From a checkpoint of a small multi-label image tagger: norm layernorm, trained on drawings of small networks of dots and links.
Rows from expert 3 of block 9, named by matrix and row number. Rows with one number belong to one neuron. Each number is 128 + 24 x the weight over its row's rms, rounded and kept within 0 to 255. All counts start at 0. Numbers have three digits each. After the name is the row's rms in percent of the matrix's.
# gate: expert gate (model.blocks.9.mlp.gate, 4x192x192), inputs 144-191
# up: expert up (model.blocks.9.mlp.up, 4x192x192), inputs 144-191
# down: expert down (model.blocks.9.mlp.down, 4x192x192, transposed), outputs 144-191
gate.54 096:136095142129142148126099144142116163098156153143128108123160109128124120111117126168047126117139115135126134106133127128132122123146144158138127
gate.55 082:133099136185144128093168120124118099140112131120153106124114143173120133132125168100150179096135111120126128109132125148102111117117171120130125
gate.56 097:130105133147128124173101127210132110142122136123132144128138171124149114119124111138138132119117088135145130132131142135150152109120119134132137
gate.57 093:186127121165126125122153117139131133128145129131140139128124186137137129122128132138139104115114128113122129082143110144125128138127125129152128
gate.58 082:136109136114124153103128112153135139139126091130143122145133125129081115127114140121121053146135160111127112134111109129189135111125128135130158
gate.59 078:115086131127108086146124137125160096115125129158128109126136113133128094165123136148157122100112125129124139109127126150153138128159148132127152
gate.60 070:139134139091222151090165120111124137165147158126119136127137125125134139137153168117124089119115138081180132151200107138128170127123129117056142
gate.61 081:131157127113136120098134112127121127126119135128126133145127136130192122135124115101142131127127121054137176134125155137115137135192124096151128
gate.62 079:108128101125125131125153128137114127095136150192119087140126141070135142083145119156098121114143140118097124165142150120136128129132107123123130
gate.63 077:122148132146129099157147128145135105107130116135095111098116130142115137171136145132079132123094121129131151126147148124123127129123106108134112
gate.64 085:126120123123093185136167135128127131139134131135158129131102121142131144105128132113098142124097112106114136117121108116109135128144135120124042
gate.65 090:140177150154161124127121144171129134120157130139131125121129061128114114100132094120128134125129118129162132141143130143117142138117117146129139
gate.66 083:143128123128115115123126115112120146108139051119136134106116135080124133136115138129132131130129128139144132161122120123138171135119057134120091
gate.67 090:130156133130118140130119152143155143104110148211127138124141042133155130140189141077128087115129109119138141140115150122116148131128144139126134
gate.68 078:163113150140167079135134142120120113079143128125088113135134151145140107116151129114165131133148200136136074170169131124060134146138110142145135
gate.69 209:130123129121121127133118123130174000126127109129117131115125101134128126131112128126128132122124255125119112124139117131127129112140125117143135
gate.70 096:134129128128116165120086122108155128145131128132123122138166136126143151160024125125141135143181122128118122141107144100153090134152127133089167
gate.71 084:130127134118109127156118098128136139163117118075126145142142120143123114137134156141127134164135122130136151119131130105124128131128121101185126
up.54 088:133114135055107082077154109105108114137132120167123153113139137104137120128125119144138147122120118129123201127117195155131152139133125135101113
up.55 091:023182118110143134151133099140129104120141108115138129092119141123130137109099088131097130158128126143112132107141104119122108129129183112123103
up.56 085:139132115127125124131117149127128100124070072155078143142106155130144138133137110127133166111113136120145124181116130125126094103142133088129128
up.57 089:125118123135129205102007131158138128196119142126126141140127118139133107144100139117126206155123135148116144119143135106125104125131129127178129
up.58 084:095127126119148141119136133082128110141122114137089134133126107122091124132174125138142145149120132115130117135131122138153136131127113094116127
up.59 094:101156127129116158036123176133133106124120132131079129121116134123130126116135118149115135138125134122174135121127140193121126138059124120125152
up.60 087:136114142134130126135125165116131117124129107089129112134095120126093120089093189112137128132132138135123127142160165128150143136120120124145154
up.61 114:128128118135129126135121136130109126113127127127117133109126129165123141125104123130142049118150128139133123123149119144133162108127112126110133
up.62 084:135104163158169113124145088125058104127126128135164113134132109136128113145150122118118128129134073126158127119123077099117141128159129130123134
up.63 088:145125131153136127127101142121102123121141147131129165136121139121080124133111160100129123163163207091142146135122118156049111131113120119144115
up.64 095:136130166125071111119136116139133149151133125141121136134126122082128133131107134183139137133129089132132153109119124134121125129128139122152123
up.65 088:112153075079118114150112133178124160128112132114131157119128115128146109118083064133161136099127128158129124119122169124106107100119137133127113
up.66 106:136133110133123141138114127135100134067126145137119115128131118130124112200133136155128120137124188115138131138138146138131140140100134103126129
up.67 092:120119130155126096129106111138092107145126134132139130139129138143114096129124111147128176128128127135123190136115126136109089043130139129131125
up.68 090:129133129067141122117134141142161131104128133186060148170134127145122132126147137142132204130128173119132107125127120063138151132147122130129115
up.69 141:112130125129119128154158128004006181128128130134127127075127128144119128121128134128124165134139134137120154135114134132137129128143150098123123
up.70 087:172103151122108121133064099188137122126128135193126134131123090170136143143125128143110117172123128127102127125152099126126127110128050151130114
up.71 087:132135140122122125131105116127156146130166086146098142126132136128090140107147135132128125129112113134116128160123126105130142133139111111129169
down.54 073:138123114123132117100119128126110114128138175184111116165121122121126140131129120155140130143132141143138100133119118139128126129145123133119132
down.55 073:125139128127124102145105123122141138170137123074089050118148125175148153143134120128145128125121152129150147153133157109135130125121127116124161
down.56 077:126193152100117122194129115125122127124149130109166142075150131111138120115100145121127173086166135130139100123158152095138113128123252135128123
down.57 074:147083132053189128098119154118138117119140101122098114128151133136145103122092132128123128128120117132146129120128128130098116141128127141129138
down.58 075:124166122139102133134131118124125117092134173123126133109146172147105121086097131099119128127183142133115117140124141166114078128133145094105149
down.59 077:167130102138127143138122132126131141138127130130036125132139171147098122132147113132156131146112143141120171142128134138136161123096125123117123
down.60 104:133131120115115104148147145120139125065113126173140126128117128147122129123173128127130139109148128116116115128135178132133144109126138143126117
down.61 070:168116139123135124114152136114161128146170128083145116158106141135148131129109097178141115135138133112158128109126119116121119120123092107102078
down.62 076:139101134115226135119121123137088147144128169126127136125168140142130132129130124144149150093132141119108089162131170125133137084136088109128167
down.63 070:098118130167141141129090165119092142163130172142187143094129118073172131125141077115133127129156139114125142148128046095135167079095149117128124
down.64 075:129145128136104097120134123199137132127127172138120121149124156166131116126155135117128159142107140120114138117119131127135130138129122142138137
down.65 073:179097149128141149175134123122129100124131128115132126111139128073181115105130120113144127118138131125124131130068124132122138114138101130141112
down.66 100:145128082159131125127133039130114143146112181117129098195138169109128119134135082110132120162135133116137106139170140144138127100132152141138129
down.67 076:121169045100104128186130149097113125174097122126120126148125128166125128128083128073147099197081135133127113113128118141131091134123097126145124
down.68 069:122140140159122106147100144105121123120149156123115132099130087175137128148110101152112138144127088117095134177118125135154126105120125146123025
down.69 162:120122128125133132117119122129121147135130123119126130134133116127115124124130131129152126133126115117105147139154095117137127128135133117128130
down.70 081:132208080126120137131114174127140138117112122084128128189132127140128107130140130108130121128070113126128130116111128191135129129119139125139123
down.71 068:118198096150133078128132127121130128134123129110126122087126106163104114128126129122141113100151109126137144138157134100167154082139190138097113